From a checkpoint of a small audio captioner: log mel input.
Rows from block 5 of the audio encoder of a small audio captioner, named by matrix and row number. Rows with one number within an expert belong to one neuron, the router's apart. Each number is 128 + 24 x the weight over its row's rms, rounded and kept within 0 to 255. All counts start at 0. Numbers have three digits each.
After each expert's rows are labels from the 100 clips, of 14976, where the router gives the expert most weight on average: "strongest on" is what is common among them. Only what is clearly more common there than usual is listed. The data: synthesised imitations of 52 everyday sounds, one a clip.
# router: router (encoder.blocks.5.mlp.router.weight, 16x256), inputs 128-255
# up: expert up (encoder.blocks.5.mlp.up, 16x64x256), inputs 128-255
# down: expert down (encoder.blocks.5.mlp.down, 16x256x64, transposed), outputs 128-255

# expert 13
router.13:119122118131147132137159140117132146124147203135106127123129063126107127089099113149081092104091117106086116137125128142131140117135111109099092135145138135095143106120151099117135127120177179138162101159138080169162163155040081121123150113134165165180136133105114150090057111156152154134137139129156125128126117130124110132112131113096143111119138135055104130119164114139145137110134
up.0:106144076094160125120143089159104110099132135176135158161116148083128161145128098139121163136146089110123162132167118143112100140176104109137121148129130108133129133153124110090136102151111160114120110165104126106142087101111108163089132131106131131129158095124085102105153149110129101096160168121136129118104124163107164142104139111125128170122128143111102126114092136152124118110130
down.0:171102141156146132097145133121172138120150081165143106126122104142084083105106130099151102121069084153106125157149137147108119091121151123097117129160150156119169137082149114092124110102119100149165126111166140081127160151143126137140139133133111145170144128113151139166106104135140133154111105169116121164163123139149094180125127137127124131119109107122130143111101126166131105101155
up.1:107145103093129128098129105143121144135078140142099136119082123082179147146143135157130141180163104132144116128125079135099103166147115120145144137102142113135122157158133134115135088174118142088100113138114176149115121114119146158133094141093117108111113117124154138131150175113112120125154140152099111098157124129116169129130099151135085155115092112140136139124117154139090164120108
down.1:126132107112143124116149157089133124149125116135136097132084087136102077113117111136145051110096099120111121161174097124115104121146083095149123146110161153114145102084135089117150118125136112141163098085141142097130143163131129148093143120134113164132138118090150168121156111133174131173121106139113115146124112120120149146074091140119082133111121119103112119138136126175126127061138
up.2:121124098093169139146147130126129109098157139155161132152154127096091179116120120107111121108137113117117153154141152127110116097158101120071100151151121129126105119106161109117157123122126151116134118153106094123148086138092084157122139127130167165162142111127079109109099116101147117090136145112153134097097104161088144148115147103123171133108142109123113136154150139157152108121142
down.2:156113149151124116135151162132143138140152139163127085106128095180094096089130090096130119119091095106107084142133147161130150093122145118096109076149115154130124112093135109092118123101173153144145102132134127116099192157115100153152127117155131152144165142140145137158115098168140160165095106163135149165168103114148109132153162155122114106148146121109113165078151132166156114127153
up.3:171113145133124130095152087124170144177099116119130115117119095143143108140150150156149134148115173125168113095097088141161113144131142146132139135105117131073135148137135170135129126156119127149111147096129151132128152115158167117115133113141086117129083171167173183125155147124121118141136110140085130125118159110174158117122135151161094143190107146115139135128129158102136171169125
down.3:147131112118140130133157154100134114133149138153146092107080102137094084137106123125103074099080096131126091181162129129128101130122125111129109139135126181105173109070129080087127102100098149143154113083127143135111159135148110131142157133154124155154167108099144128127122101125153160137105091156131109122134103104152128136083126143093111105106149100100085155125111122168132126072155
up.4:130123134144088104132086079138149116133089084130161128132130143140156141161154192141142150160145182127169146129106131122127140148145125154156165114126099100140117168140115131151153139146111111113102135118079142130112082072180133127127136149105125114092096131143122112127160153082099105090104098085075168118093131149135146130138148126149155112179086129123136119132104162110070140138108
down.4:120171090115148129125132109100112108097111125133135157167134142108170142140136134158155154139123101143133109087117130110160132168109124155143155112103155127146110146118122164159071132107151135117100096088114130153115081093158155108115095074145108098084132128129115134141158157106116157122127127128113149164111089125162135103130091129101099112104138122154117086112156129102106120129136
strongest on: quiet level; bird chirping

# expert 0
router.0:108142151137128123111151165156114143101130102131093143133113099124147134111106122118119121138120117149128152163158150121142155146119103105164144125106140102131143164140098099119110121121129119166109122132149120087102142155144140156126137119098086098091161077086151099129106131083131129132149166137151099126167089162123091146095103112100075086104121067119073093130085078135096116113104
up.0:122118130133108129127097107108129111145105107086133117056149140147092135149136133145139142132137173122151133118091106122087116159145134157083103139142095135095139148120120163143179106163096143086133158142125132197148100106106090075150127140155129108155091109151133132088110118135117095125105075093076153130113150099142134113145120144143186129164104128108163127105148143091154143171116
down.0:097101076134138133157114152107179154159127134125085139095105105098171114110143126139077147169161126117134165105125131132189129126124120123112100138134125142106118089102126118141119092107164155118104158132101134144147135082110099143110162107151172153144149137128110114099147150133134128128108138136118154136099134111116176124104101151128139138137146120132146119141142119137100111161156
up.1:107107144094135141176122125092090069159106163105110081139113106130142121159177148118105128133141145151172146128133131167132079155161123121118113170123093148116116106093146183177155102130120099145133146123107128126143103105124168138110131131150158121131109160150105102099129153146119113117084130116062112126153112127148134094138114147152121126156123153123136103151138169129127097171154
down.1:098091119145099087139101123148112159089103113137126085136141105125113137176138123114119135136132138141132125124154094120112136104103107135165124119136129147154111179150106143123175138169157153122070141112126064103111125118173147078141147133129093099099143083139149108137174148077101132083144146133105134151148163152117122114113120152117101108121101141110149076101074128101110125117133
up.2:121141137082105147112110124114163120148144135130114072095152140129138114136158115164131124091119114098150102078086107180120148164103141129078118150115137141111114115102112140150174112124104159130149112155121124133135165110105117108135111141143116118140089143157106170118100130177101146124108092100086128108126103082154157111141125151121156144131076177123138127115167151110150148169127
down.2:121069176121121168127123119138166112148149158163131147171153118157115143122146102147146126153139152130100135101159132126126114078124133117114089142176132151141144149140106169127138131123122109155100158116095121130098124137158115097066157144134100164127160152153116143154171145121117117124119107151137124151205153126111119093102126144167112133134123141122136163108107136121172092154196
up.3:124163131108124123144073125122143117146162112110134109098133135121127096121149097095082108094131118106154118116121117091119139134095149117058132111143134108124077127140115177177142136181105184091121135119099116135174106120085118120155121130151162151134092156134115128065164123141098145106111128106100119101134097099121156096149103126139153128122096151129132140136148124130142126147130
down.3:129098161105169165125155166131156114147117110118096118116145140147083112127094119181144113098085108094095096134096120113155157102101143080107105128063143149140118114069135087116124125101084102117143148164134132124138176133109113099113135110117135140155162124085111123148114112101101156133128129132155114115112092101124078138122141159118106124101135164106134112157126123135176074107133
up.4:126172113095164139167152149148095151120136133142102114120097101115121078129120097162094116108103102111103130152148123117141156124155101085119095149112163105140114103120094084096115128146172151138130101130150130130153153152095115143117157112148165135132143115105109131076096119117160143095141141117150087099098110137105113096094119117103090105105144075095095115156133100132132135069117
down.4:084129147126148136112155162129139152130157132174094133093105094141101112118109115146105117099103125112104162161165147106162105071143089138120088165140145116147132116129169105122152107137139153148100115079130118136116161126109112162136146150142133145140151109115150132126115122134143142152127163164156117125139108109127094122088116133114093087107167137095084105108103109136146110104160
strongest on: clipping; text has "clipped"; pink noise

# expert 5
router.5:102097111114115164153141125099141159159144153160142109128122108131106125125116110129105127130117121105100094092154124148095080112140111100132113156167125114121147115127142125134164114126115110154116113099089085075121125127116105105132180140166142150150133158113167152100185147179157121157117092149111159156146135118152162101132123156161106144123118174110111143085123157136162098132154
up.0:086122129137141105106100121133130150088122135140148151166149109144143121110103194169165117170177090163167179117166115182133118112105150121136145097132115114127152138160118156153126138150149120133144153142141108113147134130178143115135137114115062174103120168155141098130151151104087101121119114114147153130159158110090128120136145100156144148159090134153168108148151133132156136137134
down.0:141078117135152115083126095183166117095099129101133150153177160107119134147147162151163158133146135144143162131132131146113129156158126156093136140137125141101148150177115151150109111128111083141127116123153126119168106131118152147147071147129108108126101120144095158156079145121134119099172121139147115153125130145138140152174149135121165165146121144155116129089116156136083142143120
up.1:108124105156110076090133115147098107093090093124101146131140137126145112169136113156110155134162130151129125174144138117101158116113126126160138097133126114112136150177064138092072125122144126086137201162166165132105146147169135070109139139118103087072147118126108090145097096103094093108155139114122128104124104128120124117140113098134110133130095103152157111108160094132089148123087
down.1:109113145131128126112144153149094080103115114176122129167102135170131127120116118125146099144134149154139119110159153117141124117121123159152117215134174118186152115145110126149124159099123166177162103091134094123130151128142167131110090098163115144126165133101078124116143138129145178137149127116147104164113129122126112166107137121115145121110148161125095066116071157157143142139140
up.2:128118129103144147141157127152147181154170139168111130119103101115108133074103107159107086122088107100074100119143143144141144107161110110106091145137103129170147151117154096086138125126156147151116071130113092092108154148118101176167142135110155167153150132084166154135116159155170164150142131142124169148169099121139116123111117155106078124077144142118100160093142153128164112128145
down.2:143123100126164167113143134148147140115083139165090080122076132117098084154161107148161160100134115099125099109085113120162128171156131114084110150082141129086139089110148129138159092118066141106117109125109185109124128135122119166125110106111134118123127111107090146144117116154138108100127078120155110128118103114180131132109148105103126138152158119123107149155129144155129143146128
up.3:134134119120103158158073116085115118163119149108131110109147121117121119151158126111116130100135151099154121073109103159117120135098175144126139099158126163092105094113117161177162134139101135100124156121097109144136135100123133086140144143167137124149086172162120158107120114154118117098093089095078137140102159087163162100148137146150149132157121164135127121090156129087116107149158
down.3:118098108141128106109122123196123113092122110107137167167142129072155155139148153115148155161154132138136144121164130168113160162139131139130151130132139120150092150168110171157128134140163118109140145134111118115108099093126178149154129160093132120074129116125100091124110142108063113104146158095104146117109156177123154137153137114185140134161102135173108135107150165098064135157134
up.4:147134156114124121139084141099145107154133130118116101139114097170132100139141114116130109110159137131158142118108132174154115126119186129122120101118123144107115129106155148179137149141120152120162114110106132194153132105125118104117128107165119141138085171158091160102130102129118148116085106117097116114122135079152160131140143144131171138143126139107155133142153116114156144139145
down.4:110108121141130135115129099182114127100129124130151171178147140093154147148116177118146167152153108143147149107159116165095158153135113138119145133149103102142103126189117172136106091142182112110131149151127134105158089126129137158137111145100134142089106135141120088105114138121094093098164150088140143137119140182110149167129135117164124162150093129158118142083126153130087127146125
strongest on: quiet level; bird chirping

# expert 10
router.10:117066161130118130149111178156154170123127106078157121095108116135117081110140115129108105106123107133102102136109148123139188087093160155153131052150125157126131135142134143140140142172138105133124163081139150126110143134157139090181165156108110118127123134148105131162146137155094152108145090142148118125173137127139085135155131139112142090139129125142150160069131110124109097129126
up.0:170140116094127130151161100088094097134097119132124130127134162125137154167163157092160153124146156098144106122089119098132077142150113148144118168093103120140089139102152118134111134120085154135111131154090134161152103108092101121134096140139160106122152108127150162093123120131137060113105111143122171100076143113123140138138157170133136128162159146150119144165097173112119164141171
down.0:103126103087115098140122173085124166148111083162153109151104093091169100144100143084108141138128124121105153120165129124128154154132106133134111111135078168120116119141122153148114152127174137165104114132097119113122128104138106129103171114120126129103113104128152118166166150135152124104135143125137143112142130163138138134113127140143112074118095121130083148159117082077138109103126
up.1:115142136097126130135109118133104131173164137145110117103146150133152171122144157149141149137153122097124084098103111145102114177158120141114116157111105166104118101082140131108145128154139140144076163181087143127196114097117122128093158137133139134171107140140141148126141115130117105115105095121124165127133150107139153107150153168126141124155143161136144139172128167138143151139157
down.1:097124085106133111111153155108159159121111098149136119162117120113138121115147126146142140145114149116109155140133127123147170152127105133154125110132069202109126118102126121126077159115150144151122146097129156108123118126120125131094162126122095128114115127143136097178132149150151127138121120152135123096150091157168143135125149126146101110159135146113120175147127065079139096108160
up.2:132156138133134093117136113099105094130126109153129097141153122151138132176137139138142140136128137119111145130135172113174157115158108121117100102190087099153149088118132094113119151110146149132137178185095125142144147093114114115106161104125140141164162122109146117106122110100139115101113127104134145127092123134122137096110147117117134085144126095105108099091169107128151111139117
down.2:123167109169120108140132122176129132115129108152125144135162141132135159092134167127144131159141114109117161140130141100138149140118110115140122113141098124104166118166116129123072095118123125163150115146131201099104136117148136123106125128120109119085090134109135110159126140140105151133165109157169104088164124142127113166163125126140106168149131102147099151093117112140115127115127
up.3:115141118133143092079091157146183129094141129121123121140139110096140114115108104167165114115102130122116149150141145155171164136159131130107148107125123134084095104146145134112137115151109133153143122128175090128100065111121128166120113130108122133160105129113075104122126149146108138101132128089126115098116151155102154142124120106123150158080107138138102115112100075118082110082147
down.3:115122125134127105117116167125132129081125123121125156137138157167144128140096123183126114160123119143143151139117142119171150122080111115154107101177142119146134145142114112101104138098164156144136159122157138141093110164174158102108078081141147095089115093101119107128093113133107159152123125133135129124114132132096087126099093098100097123120121125154171101125142081155095154110088
up.4:110124118115131150107113160160136129099096112109116161139118127103154145119137151136101126156151126151163119166143090135108123117139166133150157117119157127118135137160108140128122099161127115102095109109177132081113101144143152164122126169096121120104100144138131122146154163099095141116157164111133105108159147157101142156151095086168113146114076104135136144121132115142101135124092
down.4:112114151156125106124111158142145105098124095127148161139153151132151163125101143150145134134130132160113171156126164120126163102073134135133131078161135128140117156147104128125100140127151095136135150148164105126099129146178211110092093095130099109093110104109145107153098111106115123122136155124148126116120130123089093160112150092136136126110126113153138115115096111135100103121086
strongest on: household

# expert 15
router.15:123168101131154117117112102125083052155119111127150151132128153113147140134152128163145162116147169148156180143093092091157143164152082139126122137092135110132107138133122143169107103140084152135118122117128163185123123098123138196073112110131108125132097123140080127121128166133133123104092157113099151096092133103125145139136135131119148159117107145096138113184128117135133176136122
up.0:144180143103136138125159140105089095145167169141133112118105082154150099103100117148093114092090140096119119120146166113178129177126118113109101132103123080079175112120122104115113109091146140146168098149163160160120168120085090129114151106123123148132086149133168166116135115155162170151128148150140134092124124136164152128120138137141146131124140136110123126138132122102127170128133
down.0:138153124119142149148123145114102125139138146113107122140079121122125105091117094116099110098106129125099119177128139119128133111096115113128115163117135137144167079125129108127114132112138146135145086089126146159116167150106081154136134094150125159145165130100130120109129116155175155159126141154135080145142103126131098126095089121085104136092159147118111105133132098125151133105144
up.1:151091156174126108153109143120154142120147120101127146124137120150108135108111142085126097115122122130134130157123144149124132073082163145123119080131131111124095108136116151143121137126126078107152146100175098148181131169119142105163122172132105144136110154125135125146113100120105132156129150095157133129146088095094066153142121113150154127139142084188130166142098117149120114145115
down.1:116157108122152123119155116118103117140093138177105112144121105121136109126116128107132142136118142101135095133101127151143125123141146105089116176128102098143105085135139096095114137085110120103129092160117146177091144129094100134126070115151153118128149129163146107146130114141133140120110136164188116133130133108118136106127116161135110091142160095130150151178143127112170164114141
up.2:135170141090142133127153141140142124148134146153148168161145167133082124141118155101154170142141149116134164144092165106139131128140127141132096106136105122083129184086143142146105130102144099126150141123122102159125128108107122130139119155098073143112093138113128163084129172155124138155144139148106145106167113119135149158094145115182151158178088188111130150086067124148109139148148
down.2:117132118099169118117144130140098101120142147116106168148089113131135108101095115127102118127078146136094151160142175152135146112121136082128158151116125101172132098095121111117109129128158104128162076118136137126089152157102128143149140086149139120163162126108178117128104133154162126148083172155165095152158147125157111159108119154105105109142138121119113119127141117147158158107168
up.3:152131111091078172153112108102105128160127151127121088085093111129151145148167092123091153127119178098150106087120101142129112151135132131104117142134136132106112115127172152123146108160118142116109135125094153130099123093116117131118140117155161145155116154173148160130165126159143132128094119099074153125109162098154140082156149171131137113129151161143127131155125156090168118142139
down.3:082157119117140125149100171128116131126166125097107112141117073139128071111107101132089101090103091127101153171151160128147162130114095102134120106137160130142149142133116123144114118154139150162129117118135105128106129166145134138112140122158128155132171103098121111138152118121140156114124170134143095122174119155103124127088093106086082103081131150128115116140111077155135121111125
up.4:115125142131179122092112146129118099094106137114134170167151153156138156133128127148158115128137104188145158165167127114146109121113128127148130139107131116131130108143096104130097109114097094141162134157143164161176101142124146138082082101099086115135150102108108115129097125103119124133156143134163074108121106151114109164120105079098137154122102089095178071145137126176110116128115
down.4:142145152084144136142135123074106123145133152159097115135113092140092118103107091087100098105117119107099132138136125093111116121151092088137075153121136113131151105102169090097140135115131173122158118132095125156157128123090077134136121135136166152177204105107137129130143094121166150160113139134121133125163107138139121115094096138103112128116170134123113120147134096140174120103166
strongest on: white noise; pink noise

# expert 4
router.4:112122101142114113107116093113097130107098113087131119137144133139138150156135169107137150172174166124152184114127140156127104161165113145126153119144099115137111078089136155102125157100167110065146149183099136120156097102104113127158106106096136126092128117143144056101118076092081100096092125093106145128097146127112137089136151153154158154169113087151153129177177126097113128146121
up.0:159137123128117115120120150133142165117156130134105140121102091181117097093115127113113079097093115146136089173151151144081129105096148096124136121142150152133160129108150089124106132103115135130168107130153143156160167162103104118135145155158133128134096120100127137107112076124131161144129105137108093167153107091130075134113100138093110077106140107146145099119128105132150124088094
down.0:120172133119145110129121099183113117106094096145096170147116125112145167099101152156113137137132105132145160194157078113083139147148103145119154129140144159141170149132121089135125117121102129162158119142166120123135090169137131146108139109101089113117127107093103127120138151096104120133151151102138114112090078152123139133097097124111117177122084128111135110092140067124085128101101
up.1:126132125139136096099128099147105102097094121127133139161145141111166142167135146144149162158154156163155171155125119136145133175148124141157158127102115121105102127146114132116108135128124107133114140139137143131130094115168151139119108086092091088085128128139135112152149133073134095112139163118142142106102148183100165147132161107139147164140100105163169120168116123134079143132139
down.1:157121102137085108131128111128133116147119112121155149112155137106130142166154163149136173116161146104152108120096117143129142156155140158075127111111099134113120150147127145142129105154132094094108159140110124137156107120130121107167125160111122121142084162157130133104126174155107111114137108081092162111081130125115143134183148146165181161139115160158136163101131173088086127144109
up.2:129131097140097136167139142132146152148134112141096104049092094140087096135146104096072109103142129100100055117117121118116124092142113133127093143131139136129130148119130120134158128143124178111137118120104120091109145145107103127170199127150160161129149103114121135105141084156135156101102085130126114133119116099149107122122131158150112086116159139061100122101120109103142109123099
down.2:158133105110071126151154142151148109122157137077142120135117121130101104119144110127157143068126127123118136146098170131125181137136148160123100159079096173157151135189134101129099140117131150129179111101105128124120085127113118156141147135148138100130142178122123141128119176176154146160138130118123138131088064131113158145140125155096123142143148096135111145091140103082128149151187
up.3:126113155141064113115080137121099132128132096114126139116152116144156100161161146117119130127135152142154138097135112152135154144092139155108149090148116150155092111128085172175112158118170115113108153154145116130148115103133154076149110144147099138104128149155104084129133103137103125092101138118102172148115151104144121085162139165155135110150093131132136091112152113087134091154106
down.3:180142069163094122124117098144124127132121136129142156141161151117153150135153139167127154088176137116124157089120137116149140149115163149111158118111148139124125153157113109155102162159131101090136144161117106135118106114128152117168099112135136120133086138152135111088082141112072142099153141092147136114111145167122160119135114127139159143108120140176137102066122116100114098161068
up.4:154134121120127143142133159109127150119151127122098118097114095145119073107089123129104077103093124126115045171140143087117145107110139110127159108145151118114148124109147107076126122121122156122135113130159128082078150151125106128143143119164135101152143124119160170119130124150148172148120106130121115137197116113127088108115105120100130107095160097125151080103116095125131100104130
down.4:125125090141147113109157165177190140125149089120117135118158114102097120095091134180138120120116082125126087161137142150099152158172117128165141090136131164116131149109138080114113106152094120126164148135168130077114165155168148146143138153118092116109106124133140114133066172119117103117165106127110120117134125174133126146107106118128106137105113131121131132080122133125101120109083
strongest on: pink noise

# expert 9
router.9:103140138123112160116148125141127131166116145154140144140110169125166146108119123131156152133118115120117099100137134119134125118122124118138122147115117106149149142128180137118109087125142088135116128080137149123113132131156134173105116134099095138169108139153198162193150180197167132169171139177131127177174140152150125169123134147148119160119167184168154151117122164157151138137162
up.0:170140127136122097112136142154154102126146074070103101094159143152105129142138150197115112101123107121138109122122121127108154107122194159094138098149141149139136154130083121108130150112088136108135139124133149108123151140124124130152126159151132101089120139136142129120070105142093122089133109089111134108089115136141107121192141121124121145122127125158118137099168105106113062129094
down.0:102117109121131128134108081139169133114123138148089102122123112074162149128142154162110174144125090112142112141139085151115106135193091148131118116095094130098080133128144138114110125117147122124109144165105117142138141097095112157105126139118118153132103152147116162081178097089114069146136112114133147132145107101134165109168109131148144129170164109164140160128135162132152089138127
up.1:103109118110129124174087095105142146142172133085137133107133110106104122144132119085101161135154128094137141122082092150127103107146128142110107144172134136132086119121142156153143125167112136096124158125096116141186119090096136094152149179154172172160149155153094137108140145112097126117108112102111149083123159125144142119111127142147156163152095141103108180133124151128169162159150
down.1:162123132117153161141118113125155145144134127160098092122091095115122130113130126152108121111121127091124080111110103124165117115157118128124084162081127141087140090083160125100153126142128159095133134162095119142159163099093093156121150108156138146128132136131116147079133119121127134152093117157119106118126111100164173105119115152119138124176189118114125150157180161129159148105151
up.2:148116176151127161105120140117140143130111140143181133143128166143138152109142155091180145138085158156159115126147147142154143122075146131132166141134096120125148095139125164120114134078147062155137133119168143136091140130172152124131099093135082122113095146149160149159143137144133107179151135154125155178138158134141110115159172128168149122163151149144169085130103130150159102167139
down.2:170103139168111133131099109134139130124113141090140155099171140133129140154149155090122159153154170121172132092106096129151159128112145155101170108163135136117106166133133156141119167127118100110095177145122126140117085097138149110148136153127158124101090120149161095123111127119079138101110127067083154112080148130103097118162150154157156152152101166174160123131136144123098097139086
up.3:171049161151122130123144149153146149111136107122124118131112128151099125095120129116151100114083119130097092133145163141127143084106179140137125097137131189176152146140107100112139147113161110146133120116146131086091163154168150142116108126116110122111147117124142111164119091134141136139162131145144134183141119147129104138184129128109129087144158129160170143128154118139135129120114
down.3:136123142117089142154105135128124121131149182140116133085142119117154146146127118092076152148123141105134125125106082147151162123102106158110110118129122105109096121112137213123119128167177128105073156152096093126141109083136132121125143141134141169131127145146147129098194146131103141157119155100113176144138102110111135077142108137143178126155142193133137130098146130092115116148114
up.4:175076160140102143090130109126173142158114099151147102144098147122156126130168141113151134135093130159166105110168140152165166170100151131141159143099105149141147099124143138127135123122108118167099123090146141088094161144165142130139119093153105097093115137147148149168148139145144099141133109143095136130155133124154150090158144148143095136153105139162130098103113105149108085155146
down.4:139123135120098118126117113118154111136085112106129151145169147127118172179133145110160146134160127141152136121126143106126083106143133175133127128145089158171128155136150141109118167107123103125122144139104076121140126097148153114120118125093119109153131101140121107140115095082112079103137140118124150156089151139114144144140165127162149158166152131163137131124085144123123057147167
strongest on: pink noise

# expert 8
router.8:146102148160093100153104134132126123122146113112169113123146125133174129159138167131127145116160134137118137118142183151166161124086144176137097096149102139185092121127071162149116166127162141094114150112127076107081142122141174091178126175153172128109140147132121109145123109131109140123127171115157170145119158134137123093148149131157144093149124113125138137102116131100129115143125
up.0:102128156097136165144122121136110099134112149157082148120106135131125112121112089146132111119090113130139113172131093132145116112145121108123111141120155119133129148116148118161143114166116196150154116172123123151162110162146155146105142120126106132125123119089114145091145126096142136065113123134128112090140092077103138135084083104090114118114109142077126108148141142142157142127113
down.0:118109140111126158141163145122119115143144155158122091123126115119133168111141130124131090133159120141093138121135136102172153122122137144136095168117063142137126102129121162148121154099153173129170112083121091110126112130068102140136111117149137177132167150159130141110128137136123131151085137129166149155187131142196105134121167123122144135149172095142066148134115144129174124141171
up.1:100147173099138137140074172130152124122155116120095151117144145108132133096085123124102103116132074142102122095121118148068094138119113096125071147135155117120141107120153111112130104146141112135130129150122183157133103133103151163066111138138164128165145094111111154144099131129097132161147114130120092100156120114138138139120110113128109121114133134157148119120104147167135144126158
down.1:109128114147120134139118139103085123143111152128097096100133123124134104176114150108118108150112143097097120123148147104167136144140102126165112155114121103127129109095142125113132143130140208094126071082127143099121112114136101106180136128176170182153173102156104159044135157148128153104080137105131132145136126101129109100126138138131106099098155140117083125175123141117148089107147
up.2:123148142123132149087115124096107107137101112122159086125094125150108130098116120156134140130110114120120127154138117124127147152155104102156121160070124123119157121093150107128119116099107104180146108103157142127092131106175145190125118096115089125127097123116166137133144137155209133191158137138115111151169092099153147127139137143113098151091173124110126154085112153114115102091138
down.2:118132100120114115146131130120128134112115122136139082148068081116164123113142128135103094129168103114156182173154123156138140124121084123170103125130097134133137121128110141114118145091164135148080074153065129160127144125102105131121109126120151160143117145134113133097129136082129097118084127105125135091151099144165220089118139112160087132139123123139133092114112099144111112149136
up.3:123107133149139164104139139145137147121081075162149138136116164111144097121153127136142120127093112142123127120122105106140139125115132103138152159155139111121151112126159135129149106117135084184132149061116118093103121134163158161106092137097086117127133133136112120162117187132164115138123109164104121130126144181125130147124107134142118160125106138146137145100102144138100125152137
down.3:111177101094156123099125089132108110099103105165112140135090130106121140126151149116107114149183104142142138121119134085128090170145108115184145170117172106128124146123178111139122096148121136143099086101113144114174120133122102171117129126115128127122132112108131125140165146113137148140153099147118109141130106173113157130124124089127114147089101115113112145140126143146122132119166
up.4:140110146158094106150138143117111140120140115119144126153146129168172121119106137096144140133108174132107120114151171154151166116091152147147137102134077128167104109106125155140081168104171087141115166121152101110093167148151145102165153136134136134107151162157167100153126113110139107177118163157159166175149156112144085112161164150155139089165146121150153135132145124094126131151157
down.4:151177138123150132112178134122115116143085139187095101133105126112123090104118121164153136131096122115126103122103136111165101151132140104131108186070146113106166123108164084104138106065089131140140085134121189145136149150090117165115120077122101104129125129113126168130136144098171148151141113173148112094117122119126116147114112140098121130111136130136150124157160100126131142122161
strongest on: mains hum